A small masked spectrogram model, trained from scratch: arch vit, layers 8.
Rows from block 4, named by matrix and row number. Rows with one number belong to one neuron. Each number is 128 + 32 x the weight over the matrix's rms, rounded and kept within 0 to 255. All counts start at 0.
# fc1: MLP up (model.blocks.4.mlp.fc1.weight, 512x128), inputs 64-127
# fc2: MLP down (model.blocks.4.mlp.fc2.weight, 128x512, transposed), outputs 64-127
fc1.62 [115  81  85 182  83 151 149 112 124 189 183 124 104 119 136 153 159 139 139 132 135 131 132 117 139 138 153  62 173 122 124 120 128 119 130  88 105  39  87 206 110 117 129 130 139  97 124 190 148 106  88 187 150 148 184 159  54 137 164 135  89 198 137 120]
fc1.63 [166  86  77 109 143 132 109 142 130 102 136 141 102 167  71 111 119 166  97 147 180  86 123 109 172 167 160 117 122 125 122 146 147 148  87 124 127 119 117  91 129 110  72 121 115  97  85 135 154 126 111 113 142 130 123 124  62 135 170 122 129 142 127  99]
fc1.64 [193  74 123 130 201 108  79 124 108 101 151 146 116 154 121  90  98 103 109 149  99 165  82  84 183  89 173 202 118 110 100 118  81 171 129 133 117  81  93 147 112 165  66 108 182  94  94 139 111  62 122 143 167  99 104 213  95 146 171 158  83 125 135 104]
fc1.65 [116  87 189 136 156 114 130  99 119 149 109 111 122 143  97 151 109 175 130 155 115 153 101 135 127 117 120 162 144 119 131 164  95 131 172 107 101  95 155 127 176  76  95 117 140 106 135 121 131  97 120 118 111 121 104 160 139 116 134 145 133 154 109 118]
fc1.66 [121 101 157 160 102 181 128 130 176  55  85 110 151  70  94  91 146 152 121 102 139  68 120 123 156 105 196 151 115 128  85 106 142 107 174 151 123  96 184 164 113 125 143  97 226 120 133 180 202 180 106 183 172  73 111 205  86 101 188 146  96  53 116 118]
fc1.67 [101 205 123 164 113 133  88 120  83 101  85 121  96 120 155  93 218 122  93 173 222 156 110  94 147 199 142   0 129 103 163 164  91 136 118  57 133 102 191 120 111  87 119  90  84 197  78  64  96 131 136 102 164 148 113 152  77 169 145 142 108 161 132 108]
fc1.68 [140 124 103 110 113 166 159 137  91 127 129 137 120 136 126  92 144  82 191 112 154 155 117 131 164 105 145 151 145 143 118 110 171 145 133  71 161  94 170 118 101 144 145  93  96 154 131 108  91 118 129 132 137 143 119 139 128 134  79 109 131 175 121 134]
fc1.69 [ 83 119 105  97  99 133 187 121 152 135 189  95 135 168 157  88 147  77 130 119 154 118 108 115 117  92 176 142 131 148 121 111 113 114 128 159  93 105 152 125 205 163 126 198 137 123 169 150 103  76 140 107 174 123 139  69 111 100 125  96  93 149 122  97]
fc1.70 [122 113 117 131  89 128 116 165 127 188 120 101 140 135  76  77 105 146 171  86 189 129  98 132 102 136 115 130 131 126 132 149 114 175 151 111 134 147 161 127 147 154 132 136 133 198 125 129 152 103  93 139 129 120 168 147 109 163 133 132 130 144 119 146]
fc1.71 [146 120  96 118 146 107 148 157 135 172 119 121 101 134 138 114 131 164 137 117 108 133 122 114 115  99 183 134 129 169 103 137 103  73 109 126 129 108 127  87 129 107 134 106  93 136 153 106  91  84 131 137 114 147 115 147 142 109 167 100 105 122 158  70]
fc1.72 [161 147 105 132 153 117 128  90  95 102 145 117 189 105  75 183 122 187 139 168 124 149 149 185 123 123 108 152 142 141 120 134 199 120 142  93 147  75 144 156 114 138  91 109 137 100 122  65 162  59  88 154 179 127 117  73 108 171  61 103 197 159 145 109]
fc1.73 [138 141 103 148 148 143 170 188  66 133  88 163  86  89 148 148 111 112 117  95 150 143  88  99 131 136  82 147 165 123 170 125 174 111 125 137 162 167 163  77 143 109 189 107 145 103  87 156 173 108 174 131 167 152 113 105 162 116 122 139 124 143 164 108]
fc1.74 [ 62 163 113 158 117  90 115 167  88 120 110  86 130 108 164 142 128 156 124 150  99 113  97 109 138  68 154 187 117 146  92 149  90 108  90 100 152 131 175 128 141  62 154 135 128 156  81  77 159 142 132 107 102 129  98 157 124  72 127 193 192 117 138 115]
fc1.75 [ 89  90 135 178 140 214 165 126  92 140 155 130 155 149 136 161 182 138  95 160 131 110 160 123  86 100 154 153 110  89 224 157 176 131 138 159 103 121 119  96 165 140 139 167  95 129 117 129 131 137 150 129 152 139 129 166 164 114 135 129 147 144 142 119]
fc1.76 [133 140 153  85 130 165  95 125  86  87 102 115 112 122 112 135 106 139 132  94 125 140 166 119 126 160 130 122 107 153 129 109 150 109 106 147 126 135 158 114 155 123 124 136 137 154 154 135 141 114 123 148 116 108 127 134 125 119  91 158 101 146 125 142]
fc1.77 [176  84  93 158 192  88  95 185 140 158 151  96 138 160 148 178  73 185  86 222 134 107 122 110 132 116 128 212 122 175  87 152 103 158 160 116 200 165  93 105 150 116 110 244 175 143 166  97  57 127 148 138 146  63 145 133 157 162  95  82 130 131 196 105]
fc1.78 [146 119 161 181 181 149 108 137 119 159 112  68 134 135 101 114 161 197  96 141 133 108 161 161  58 172 134 106  91  74 120  92 144 121 152  72 152 123 179 145 115  71 124  77 135 111 174 140  89 128 118  97 154 140 144 107 134 153 112 119  94 145 142  98]
fc1.79 [147 159 153 121 142 156 117 148  96 118 107 147 131 135 132  84 149 172 116 137 144 138 175 127 135 133 171 123 138 177 137  92 138  93 102 103 108 129 114 120 136 102 137 132 137 136 104 120 127 121 142 120 122 131 124 145 111 125 112 119 134 120 144 105]
fc1.80 [107 124  97 125 126 162 133 162 151  95 182 153 116 143 137 118  85 153 156  82 144 101 138 127 108 155  95 136 156 183 136 167 104 115 115 164  59 100  95 110 114 125  87  94 162  97 167 142 133 115 126 125 139  59 118  88  98  97 121 161 163 132 147 131]
fc1.81 [157 150 155 169 126 140 199 146 143 149 160 142 138 169 131 111 100 179  80 161 136 144 102  93 113  94 161  63 160 140 121  90 136 153 154 188 131 108 148 135 139 153  85 137  93 102 115 174 163 130 135 149 131 110  92 144 126 181 166  91 137 123  56 134]
fc1.82 [ 95  88  75 166 194 123 166  81 121 109 114 155 117 154  95 120 119  66  93 145 162 139  91 127 135 113 136 107 111 152 123 116 142 133 157 120  63 158  93  98 146 116 142 123 166 115 167 174 142  92 100 106 173 117 172 181  95 106 206 139 130 131 129 117]
fc1.83 [162 114 100 153 152 137  73  93  82 111 168 140 120 196 107  91 118 134 138 138 143 131 128 107 159 189 121 109 140  99 118 127 125 145 119  89 131  58 157  93 117 132 173  70  97 135  81  77  92 146 162 147 117 125 153 154  71 140  47 124 126 141 139  84]
fc1.84 [144 158 126 163  90 111 148 104 141 155 108  84 134 131  76 122 124 146 150 117 136  90 113 113 123  99  85 136 137 160 112 169 155 149 138 158 122 145 137 158 156 199 101 125 142 145 125 142 103 169 111 130 169 134 146 135 101 152 107 157 175 152 111 148]
fc1.85 [113  99 110 141 173 102 137 190 106 150 150 154 143 112 124 156 143 127 125 120 106 116 110 124 128 104 154 116 103 189 117 120 116  59 133 138  63 118 129 128 129  85 124 172 120 141 134  88 111  90 123 130 105 140 106  94 164  87 145 107  92 130 111  99]
fc1.86 [128 126 175  98 121 123  54 113 132 126 120 170 134 101 107  84 143 136 128 126 142 101 145 116 120  38 167 188 186 163 114 131 129 106 101  75 121 156 104 149 108 100 114 190 146 162  73 152 110 129 186  94 206 137 142  97 160 139 115 134 102 149 111 119]
fc1.87 [136 111 150  88 113 111 118 130  93 120  70 106 118 135 107  87 100 139 137 120 120 120 176 125 127 143 111 171 111 166 122 124 111 113 131 115 134  88 134 118 137 107 127 119 115 142 151 136 101 130 131 111 112 117 151 142 127  98 180 128 155 163 108 140]
fc1.88 [129  87 149 111 138 155  94 177 109 147 113 146 155 130 102 139 129 140 129 101 131 149 104 123 119  76 134 125 107 103 133 178 152 111 180 137 143 160 161 150 116 116  61 167 141 133  81  84 130 154 111 126 144 139 134 144 164 126  93 145 139  97 113 121]
fc1.89 [151 134 191 122 117 180 108 183 176 161 101 133 175 155 103 157 167 117  86  73  80 130  99 144 178  96 150 188 187 140 100  61 167 111 154 144  83 115 174 141 203 144 151  80 216 189 102 163 112 119 143 195  94 130  73 158  98  96 200 123  64 133 100 131]
fc1.90 [ 74 101 142  94 108 102 129 130 114 158  98  86 140  96  78 122 152  97 114 113  88 144 131 125 113 155  99 103 165 183  91 100 114 134 168 105 113 133 143 114 116 142 119 117 145 129 116 162  94 158  73 103 143 130 108 136 121 141 149 115 152 112 125 171]
fc1.91 [146 130 138 188 161 116 114 113  83  89 126 111 152 153  80  92 139  64 141 105 165 122 156 181 119 169 122  79 143 126 124  87 157 117 135 106 128  81 140 153 121 153 128 167 124  83 120 155 133 129 132  41 163 158 147 127 101 110 137 135  60 167 156 162]
fc1.92 [142  77 161 138 141 148  32 141 165 137 116 159 103 129 111 126 110  74 113 171 111 114 120 126  76 141 124 106 150 132 151 105 173  99 133  95 111 112 122 138 133  98 164  76 151 182 111 107 159  58 154 119 151 208 141 124 183 104  74 128 126 110 127 102]
fc1.93 [138 135 112 151 157 186 119 116 116 163 146 111 232  87  20 118 138 155 147  79 145  73 138 155 150 111  90 105  74 147 232 110  55  79 104 155 118 137 167  84 149  86 115 151 126  48 125 163  83  97 132 205 131 179 113 107 132  97 127 150 136 172 116  35]
fc1.94 [ 87 120 116 171 109  93 115 141  98 212 168 176 173 133 139 139 153 101 121  90 103 104 131 104 117  97 112 158 114 129 144 163 180 129 154  82 138  79 175 197  45 141 134 187  92 148 158  98 135 119 182 110 132 156  56  93 168 104 148  97 173 176 126 133]
fc1.95 [154 114  81 115 112 126  97 125 116 109 130 128 133  88 128 160 130 116 141 151 148 157 100 122 148 142 107  58  76 113 143 122 101 131 146 141 143  61  99 152 104 156 149 136 135 111 109 151 104 136 127 115 162 123 132 111 155 143  86 140 136  99 124 130]
fc1.96 [136  74 137 130  91 108 128 153 163 103 119  96 217 175 119 145 156 104 144 132 146 132 144 125  76 129 160 181 106 127 125 121 117 109 115 127 107 120 116  81 102  83 142 134  93 157 139 133 156 141 136 137 175 143 131 139  72 175 156  76 111 163 158 115]
fc1.97 [ 93 148 124 139 178  94 125 131 151 179  97 179 116 119 108  94  87 122 141  90 119 133 142 102 136 130 141 120 147 149 101 173 143 124 156 186 227  77 117 108 130  45 172 152 108 122 110 120 129 135 187 118 167 102 126 143  35 126 158 144 149 132 151 106]
fc1.98 [138 146 115 104 125  85 151 143 146 127 128 119 121 169  70 103 145 133 155 111 143 155 138 160 126 174 120  91 132 121 137 125  49 107  91 166 178 128 128 115 165  82 101 133 150 138 159 124 100 141 111 144 147 131 103  67 137 139 121  88 151 147 153  91]
fc1.99 [132 172 130 128 140  96 106 144 100 139  89 152  87 157 149 128  80 206 137 139 125 159 117 146 140 158 164 122 132 155 124  74 179 174 101 151 125 142 118 160 141 114 142 136 176  77 153 132 130 132 113 100 147 110 126 155 109 117 145  83  97 107 139 120]
fc1.100 [136 122 124 132 130 159 104 109 172 243 143 141 124 158  89 144 101 125 136 116 102 130 146 110  88 141 130 129 148 155 195 148 102 169 130  85 127 106 127 166 150 122  70  98 120 146 168 117  75  60 101 119 144 104 140  72 134 191 138 138 149 140 139 134]
fc1.101 [127 105 139 142 132 181 111 126 184 164 143 100 154 134  74 113  87 102 143 161 141 127 164 134 155 121 132 109  98 175 157  72 106  97  88 125 119 165 125 118 164 120 123 126 117 146 100 100 127 134 149 130 153 167 166 116 151 133 126  97 103 121 136 110]
fc1.102 [165 142 198 160 152 101 189  79 172  76 151  76 179 139  95 122 197 119 157 161  81 173 114 139 125 115 149 152 121 125 107  98 145 129 120 146 105 120  57 109 118 103  80 115 147 151  83 129 106 150 127 126 119 144  99  92 113 124 144 121  97 181 167 130]
fc1.103 [126 139 141 136 123 152 102 177 122 149 128 148 156  95 135 118 129 102 135 118 123  89 117 121 176 148 143  87 159  86  88 108  77 113 129 127 117 211  76 102 193 117 107 127 102 114 170 183  89 168 185 182 117 119 177 158 103 167  78  83  61 129 119 116]
fc1.104 [113 164 165  94  96 127 154 108 130 124 126 105 180  86 158 163 109 139 164 140 103 143 190 126 109 138 132 132 122 133 129 144 114 115 125 125 174 151 147  87  73  44 124 181 117 198 106 133 163 226 163 132 112 115 148 106 123 109 118 131 155 175 169 127]
fc1.105 [ 83 169 124 168 158 189  96  91  62  66 143 141 119 133  87 154 100 119 125 105 179 103 131 159  82 106 167 133 130 136 179 115 110  79 113 118 131 121 120  71 135  97 123  86 123 178 100 116 147  78 188 146 115 168 104 125 164 139 157 185 107 159 146 106]
fc1.106 [157  78 143 145 131 123  97 120 141  62 114  82 125 155  51 163 148 133 119 121  86 110 135 133 129 112 131 191 115 135 106 147 189 159 139 137 125 171  90  94 160  88 138  76 118 156 171  70  97 164 148  89 182 117 145 180 131 122 133 180  84 125 110 141]
fc1.107 [158 124 133 180 169 109  96 132  68 162  98 178 173 161 130 142 142 109 145  58 171 184 104 170 158 135  60 123 119  98 135 148 144  94 150 144 141 155 138  76 108 122 135  56 124 110 110 125 146 141 159 161  81 180 109 175 122 156 151 167  22 183  94 127]
fc1.108 [200  66 155 175 197  74 158 123 147 114 173  99 138 145  66 139 138 191 141 154 108 151 106 143  81 103 143 245 139 113  96 143 140 149 162  92 120  94  84 160 161 121 148 171 206 162  54 158 152 124 150  93 139 141  86 103 123 120 143 149 138 191 119 132]
fc1.109 [ 58 131 141 146 191  93 152  49 159  55 155 150 215 192 111 200 207 209 117  81 154 183 123 156  85 131 223 177  77 135  81  85 121  51 157 109 194  84 162  87 118 170 140 123 168 115  84  69 132 110 170 127 121  99 135 141  68 136  93 188 145 163  98  88]
fc1.110 [225 164 145 188  91 136 109 179 102 177 127 145 128 117  97  95 161 111 133 155 190 115 119 134  94 111  93 168  91 133 134  96 145 152 140  84 153 169 122 138  73 164 138 168 136 167 158 122 111 166  92 128 138 103 104 131  88 132 196 165 140 162 159 145]
fc1.111 [133 215 202 208  93 131 229  59  86 160 138 113 147 100 127 100 114 182 123  64 181 140  84 112 154 152 106 107 133 100 122 157 104 147 145 116 112 134 123  69 153  96 112 112 143 149 110 156 125  99 114 132 128 121 186 140 132 127 129 138 102  99 107 123]
fc1.112 [109 165 133  90 105 128 168  97  96 119 118 112 180 114  99 227 125 207 152  88  76 148 134 130  78 170 116 187 211 159 123  93 124 139  98 145 103 123 121 187 166 126  97 153 132 181  84 144 140 133 161 157 155 102 187  94 164 106 135 136  84 134 145  98]
fc1.113 [ 90 109  84 153 189 143 112 119  71 109  96 121 122 164  97 136  77 169 126 125 125 125 108 149  75 100  96 204 194 118 145  99 174  93 165 145 117  69 157 236 157 171 127 168 182 117 173 132 100 115  81 126 139 151 146 139 159 135 169 161 109 133  53 113]
fc1.114 [151 164 106 134 147  88  84  59 148 112  70  86 151 113 170  87 122 158 147  73 175 182 120 101 170 107 118 186  93 132  71 170  63 113 110  77 152 107 107 104 169 105 199  77 179 128 121  98 135 174 167 129 131  99 179 128 134 163 189 156 121 183 134 141]
fc2.62 [101 122  74 107 119 143 125 114  57  63 150 132 129 144 203 120 116 118 127 145 157 138 118 171 110 138   0 132 161 127 125 149  91 124 127 160 218 153 148 172  56 133  73 173  78 161 132 135 101 145 147 153 125  82  69 134 144 148  73 171 184  68 162  95]
fc2.63 [118 157 119 147 129 121 157 152 122  90 133 169 134 106 184 139 109 126 108 137 155  91 135 156 116 122 131 101  91 131 115 150 124 126 117 146 118 116 134  87 167 120 153 107 100 166 167 115 136 102 147 120 120 142 152 145  83 123 156 100 173 136 136 102]
fc2.64 [114 106 121 113 130 134 132 102 118 105 113 117  81 111  88  92 112 114 137 119 131 118  87  89 123 155 137 132 106 112 146 102 158 143 126 144 132 141 150 142 191 128 118 143 120  94 130 149 117 110 141 156 125 122 150 148 132 133 119 156  89 126 153 111]
fc2.65 [122 110 121 117 130 123 122 142 134  96 133 131 122 122 158 129 147 131 139 115 109 107 115 103 146 130 105 153 176 128 146 126 111 128 136 128 143 159 167 144 168 123 146 121 136 139 123 138 134 119 111 108 121  98 145 114  90 130  85 151 132 147 123 144]
fc2.66 [158 165  84 161 174 142 119 174 154 121  96 120 111  68 169 105 139 115 134  89 140 183 116 142 145 149 116 203 111 141  97 134  91 146  92 108  81 115 108 165  75  80  97 175 184  93 131 114 198  53 172 159 101 144 125 123 165 129 151 130 121  86 119 116]
fc2.67 [147 122 142  99 100  88 149 107 129 136 123 138  73 100 122 193 109 148 115 108 104 145 138 129 187 112 156 138 118  91 138 115 138 146 142 107 183 101 149 115 124 164 201 145 159 148  93 172  68  87 113  70 157 116 169 104 136 143  97 130 126 125 118 158]
fc2.68 [136 106  77 223  92 137 161 138 120 135 135 117 127 107 129  82 171 145 174 120 126  79  98 149 132 135 117  97 130 154 148 123 148 130  73 111 112 150 129 157 153 102 117 135  94 137 163  94 141 124 135  92 117 171 125 131  99 136 144 158 156 131 104 158]
fc2.69 [ 94 169 155 140 112 121 110 134 158  63 120 109  66 112 150 169 147 142 116 133 102  76 121  83 114 140 112 121 122 155 117  94  75 125 141  98 134 154  97 116 104 148 120 166 127 127 129  97  99 145 116 134 138  85 114 128 200 125  73 148 158  99 118 110]
fc2.70 [114 153 156 106 132 139  91  89 129 114 127 139 177 115 157 166 135 108 151 140 108 113  96  91 109 170 149 116 166 121 147 137 125 140 133 132 125 153 116 141 110 144 125 155 114 112 131 126  94 105 139 149 105 166 131 136  98 125 132 141 154 130 139 110]
fc2.71 [140 148 149 149 155 128 138 137 124 144 101 134  78 103 134 141 125 135 122 154 124 135 136 147 118 124 127 118 112 146 104 115  94  86 104 132 109 131 107 165 104 105 131 132 144 129 113 105 113 130 123 167  73 113 156 103 118 134 154 156  95 133 127 102]
fc2.72 [ 82  52 188 121 150 110 133 127 151  95  64  99 152 103 174 100 119  69 123  75 160 121 129  71 124 141 167 116 154 130 159 154  38  95 142 185  87 157  73  79 179  83 109 205 165  96 143 162  65 143 159 169  95 149 129 141 147 126 159 141  26 137  92 104]
fc2.73 [141  91 110  95  70 121  97 133 173  90 184 137 146 135 109 137 104  65 134 188 132 105 107 123 114 111 136 212 141 147 112 114 111 156 132 113 125 131 158 196 101 123  56 163 151 132 171 129 145 116  98 115 145 135 124 229  17 165  58 109 149 105 107  95]
fc2.74 [101 183 146  50 163 175 116  99 143 162 141 154  85 117 145 102 156 116 128 114 166 136 125  80 115 168 155 115  83 140 147 141 150 173 139 121  91 140 118 144 148 185  56 115 119  89 137 164 105 150  91 149 144 151  94  88 117 112 140  90  34 155 117  86]
fc2.75 [184 111 193 148 104  35 137 129 147 125  90 114 157 155  74 104 104 173 161 129 129 130 119 174 156 130  96 129 136 124  79  83  62 166 106 113 160  48 109 159 113 125 136 144 140 122 132 136 140 134 139 166 127 126 126  36  83 160  67 123  59 117 157 183]
fc2.76 [129 115 123 220 151 151 179 118 144 163 134 109 114 153 159 121 146 115 120 150 131 139 141 113 129 128 116 134 128 109 129 146 113 115  98 110 167 138 151 123 103 113  94 117 138 163 171 117 135 103  90 144 101 140 140 125 105 123 152 110 179 133 130 115]
fc2.77 [138  27  81 133 110 172 123 110 117 153 118 121 123 175 144 178   4 155 111 140  88 147 124 161  77  76 170 199 152 151 121  68 182 151 153 129 194 155 141 169 101 106  79 183 158 134  98 118 120 130 149 115 124  98 230 124  86 125 208 124 174  86 175 147]
fc2.78 [ 98 108 162 129  42  89 140 160 133  98 128 144 108 156 118 105 130  87 138 117 196 126 120 100 175 124 103  86 136 123 149 182  72 142 121 185 170 113 152  93 121 136  41  93  72 130 122 102 148  55 190 136 111 128  77 186 161 117 158  86 134 110 190 150]
fc2.79 [137 117 126 186 102  88 153 155 119  83 135 130  94 140 129 120 116 112 121 110 152 143 146 134 132 129 120 113 136 128 122 139  88 144  99 128 144 131 148  92 203 116 101 130  64 194 172 135 131 138 128 118 102 106 135 116 119 135 147 158 107 123 112 115]
fc2.80 [130 147 113 165 137 131 171 154 138 186 138 126 154  97 136 106 172  76 133  90 137 112 141 138 126  89 140 106 114 170 103 205 135  89 108 121 105  88  65  87  32 117 128 134 114 103 125 111 146 141 145 122 129 132 139  99 180 134 173 117 130 111 144 113]
fc2.81 [ 99 117  87 130 155 135 126  77 150 117 113 140 128 118 161 214 106  93 143 146 185 112 134 164 174  92 120 159 112 126 136 142  75 124 156 100  83  98 107 158 113  97 151 112 136 123 145 103 159  95  76 161 111 113 112  74 143 120 139 130  62  85 105 148]
fc2.82 [116 173 129 131 100 154 121 165  99 147 139 148 103 122 113 141 132 138 116 129  88 133 121 101 161 137 160  51 121 174 146 133 135 112 106 114 178 203 109 131 143  86  53 131 121 102  95 140 115 145 178 107  82 140  67  57 124 158  99 125 151  73  89 148]
fc2.83 [135 193 215 140  41 156 114 145 100 166  65 148 120 123  85 180 255 117 138 203 120 174 119  88  80 134  91 183 105 136 152 115  46 210 155 220 157  39  47  57 141  41 150 102 204 115 116  62 144 133 139 191 114  83 121 207  84 151 152 123 121  61  96  93]
fc2.84 [139 108 141 135 145 124 143 166 131 109 126 139  27  90 128 129 131 141 134 105 128  97 131 131 153 102 135 157 125 153 114  93 107  92 120 137 107 169 125 110 149  86 149 112 118 117 120 125 130 108 113 146  91 108 132 127 133 123 169 151  68 133 157 122]
fc2.85 [163 126 141 124 134 133 140 137 111 169 110 153 102 137 116 102 134 149 150 140 116 131 131 151 152 102  96 142 123 157 112 100  76 108 109 128 127 124 153 150 130 139 141 139 154 135 130 100  96 139 127 124  66 128 139 127  80 134 149 148  87 138 128 135]
fc2.86 [127 104 115 128 121 106 140 162 123 132 133 119 107 125 138 108 120 124 138 152 199 116 138 104 111 188  97 122  86 128  96 111 106 134 128 110 157 107 157 118  84 137 132 134 146 124 145 139 152 154 140 113  97 113  74 121 154 114 144 144 147 101 130 125]
fc2.87 [100 117 142 216 120 123 174 123 121 122 135 117  75 141 140 147 164 133 116 115 137 131 136 117 122 125 162 118 130 137 128 142 151 136  76 110 112 123 124 101 119 112 116 151 131 209 170 144 147 122 141 140  98 131 121 117 157 114 106 114 140 137 117 121]
fc2.88 [148 112  98 103 131 139 131 137  93 155 107 148 114 152 137  94 126 100 140 119  61 155 120 178 113 119 113 131 138 125 124 131  72 100 147 120 120 138 174  97 158 115 142 137 137 119 141 170  95 111 160 114  97 147  84 109 122 134 166 141  82 148 134 172]
fc2.89 [155 132 146 117 191 135 133 120 115 144 119 122 144 145  90 119 104 120 130 103 107 103 145 144 161 117 141 115 123 109 150 105 180  88 116 125  61 129 148 121 132 117 134 142 147 159 158 159 106  93 126 147  98 131 148 136 103 140 148 104  96 116 109 131]
fc2.90 [131 138 150 194 130  58 144 135 151 107 172 163  87 121 123 132 120 142 121 176 135  78 133 121 112 114 124 149 122 137 100 133 121  78  34 104 184 148 119 152 139 126 117 106 129 137 120 112 107 100 147 171 135 164 150 123 141 121 130 114 128 140 133  95]
fc2.91 [ 64 108 115 116 127  71  87  90 128  89 169 149 141 158 101 146 146  82 119 142  48  97 121 128 155 159  14 159 138 115 133  81  52 143 109 106 186 217 139 119 174 117 151 124 195 127  85  98 111 137 147 132 125 126 130 184 164  92 130 139 149 108 145 123]
fc2.92 [139 183 137 131  93  91 178 101  92 101  62 109 173 140  91 103  93  91 128 147 128 152 141 139 167 128 123 119 157 121  91 190  55 123 103 135 173 118 126 129 183 165 101 140 112 103 178 154  96 172 169  92 118 142 162 156  12 176 134 216 119 112 125 125]
fc2.93 [144  71 142 177  88 159 159 123 105 104  68 152 136 152 148  65 143 168 126 145 100 180 135 151 143 125 132  68 155 109 161 101  95 145  80 159 127 169 141 114 103 112 157  62 134 164 175  82 131 164  69 145 106 101 186 146 125 109 127 161  79 117 140 116]
fc2.94 [187 133 123  63 123 146 120 109 118  31 121  47 121 194 119  72  75 156 172 142 180 172 116 148 155 138 176  39 100  72 137 119 144  84 122 188  93 144  80  25 168 112 100  63 105 128  93  74 186 148 130 133 139  74 129 205  99 106  56 139 114 107 173 179]
fc2.95 [130 121 154  93 128 114 139 102 129 172 130 107 137 151 145 105 133 105 127 116 125 119 119 124 101 128 108 145 179 141 135 114 150 114 139 113 130 165 144 104 160 136 119 125 102 127 135 133 172 151 109 134 103  95  96 108  94 109 140 138 136 137 106 160]
fc2.96 [130 133 148  93 135 189  95  99 152 134 137 191  91 107 172 130 124 114 110 103  97  72 129 134 149 102  99  76  68 132 130 121 138 131 125 124 155 138 136 112 135 212 128  68 145 142 155 172  79  86 114 158  94 130 162 171 194  91 147 174  89 163 172 125]
fc2.97 [124 142 112 138 120 122 164 122 122 169 129 187 154  96 149 181 110 111 123 179 114 139 150 159 107 130  94 121 110 149 134 108 121 157 110 113  99 182 147 142  74 133  92  79 142  95 116 183 113 189 138 119 135 125 101  92 136 106  83 140 157  76 134 164]
fc2.98 [119 101 110 137 124 122 105 104 120 145 127 139 140 112  87 107 159 106 154 115  89 126  98  97 108 176 142 141 147 147 101 152 111 212 107 118  86 103 158 115  83 127  80 126 131 181 127 157 130 116 123 128 111  85 133 131  65 120 160  81  84 124 120 136]
fc2.99 [100 103  74 110 139 205 134 130 139 100 154 111  91  70 110 131 143  58 132 147 115 133 142 107  94 126 104 156 116 186 140 141 121 128 155 142  91 121 142  95 113 133 157  97 100 138 114 117 128 134 217 143 110 159 179 134  78 177 163 149 189 145 126 104]
fc2.100 [149 127 141 125 134 187 144 182 129  89 119  97 172 111 150 156 193 153 122 154 137 125 144 149 111 133 162  63  74 128  72 113  61  78 155 130  97 162 169  88  82 120 130 108 155 147 111 147 122 192 152 218 136 144 132 134 133  87 118 137 186  88 143  97]
fc2.101 [129 123 101 134 127  38 148 170 108  70 120 139 143 129 137  96 192 178 116 127 144 169 135 160 116 128 130 122 131 125  90 153 178 159 140 133 111 136 142 120  94 103 122 116  99 120 187 181 179 152 132 130 135 122 103 125 156 142 142 152 130  69 107  99]
fc2.102 [122  70 173 129 141  86 120 162 162 142 187  91 115 179  21  95 183  73 161 141  96  88 114  30  98 131 148 154 175 107 101 148  90 169 120 108 115 151  68 133 176  82  97 163 157 116 112 117 140  85 221 170 158 135 142  91 116 160 132  77 119 112 134 155]
fc2.103 [148 141  93 111 118  72 150  85 146 172 121  86  97 126 106 143  71 118 136 132 105 138 126 160  65 104  84 171  86 126 108 165 204 107 119  92 132  98 210 148 123 125 204 128  80 144  88 161 167  61  99 128 166 152 102 138  85 141 136 197 165 166 128 120]
fc2.104 [127 121 149 194 164 176  84 138 122 108 156 190  76 152  90  94 159 122  98 126 205 108 119 109 146 138 157 137 130 117 135  86 161 141 114 121  88  49  99 176 146 161 158 136 140  94 181 117  79  95 149 130 127 123 144 166 153 146 121  97  70 100 125 117]
fc2.105 [192  78 143 152  65 102 139 118 112  95 146 116 124 152 160 108 128  89 133 108 151 203 127 125 125 130 121 123 130 129 125 143 127 124  82 143  94 187  91  89 106 159 111  73 110 118 165  87 114 195 123 119 119 176 132 133 117 122 158 177  93 155 100 148]
fc2.106 [108 158 116 112 142 167 124 181 108 138 116  73 106  99 135  61 106 185 119 110 120 184 127 134 137 114  84 143 109 118 137  82  98 109  93 199 187 101 166 116 100  93  81 183 110 142 103 167 176 129 134 157 102  90 118  79 138 168 138 168 123 104 144 138]
fc2.107 [130 174 157 107  86 116 134  93 220 103 128 155 109  77  92 108 110 156 119 167  80  79 125  88 132 108 157 116 136 130 163  88 138 137 145 120 176  74 151 143 162 108  94 170  95 122 133  99  65 183 109  94 132  79 109  31 137 131 148 116 245 125 121 128]
fc2.108 [ 46  64  93 121  89 101 139 148 131  95 206  56 143  90 141 134 120 117 149 157 110 103  87 111 124 110  55 164 200 124  98 117 137 158 113 118 200  81 146 215 114  84 162 136 194 148  69 144 102  67 161 152 197 143 149 144 114 168 138 132  56 126 126 131]
fc2.109 [ 85 179 166 115  23 169 107 183  91 160 124  44  74   0 175  94 100  95 122 120 160 139 122  80 191 153  43  95 214 110 181 120 196 146 127  93 123 128  99 177  91 145 162  97 148 139 115 109  87 209 200 166 146  11  36 118 136 101 189  82  79 110 138 125]
fc2.110 [129 122 156 150  99 114  93 142  86  50 169 174 100 209  87 110 146 136 141  97 113 121 124 127 119  86 108  68 198 109 136 159 206 108  82 126 142 109  79  94 204  86 116  86 111  85 113 125  98 182 161 174 122 106 146 141 141 177 186 124 117 134 135 174]
fc2.111 [125  84  77  98 140 154 116 128 143  68 146  98  85 148 107 187 114  77 122 222  93 161 134 143 109 125 124 121 119 133 126 115 170 127 139 124 161  90  75 176  98 124 149 138 155  98 136 146 186 171  99 138 118 100  57 115 131 137 135  73 167  84 112 159]
fc2.112 [ 99  73  51 112  81 138  78 150 109  88 150 146  96  90 140  75 109 108 112  75 191 108 131 126 139 138 121 139 101 142 131  23 113 143 161 160 167 100  92  96 152 162 146  94 212 104 149 136 121 111 119  53 106 204 180 161 149 126 162 112 123 159 118 120]
fc2.113 [143 149 167 116  57 135 138 146 154 171 176 126 103 113 112 151 172 181 139 101 134 150 125 134 135 134 172  78  86 146 136 169 139 154 101  81 175  87 110  49 111  68 133  89 117 150 117 158 195  95 162 130 119 119  99  91 111 109  44  86 173 115 161 152]
fc2.114 [115  96 100  93  70  81 140 197 161 108  93  99 139 117 212  73 150 149 144 172 114 131 122  56  90 101 145  97  80 113 128 208 149 107 129 138 108 200 113 184 100 118 118 114  75 129 166 119 135 190 167 151 164 132 107 125 129 177 148 145 101 156 158 180]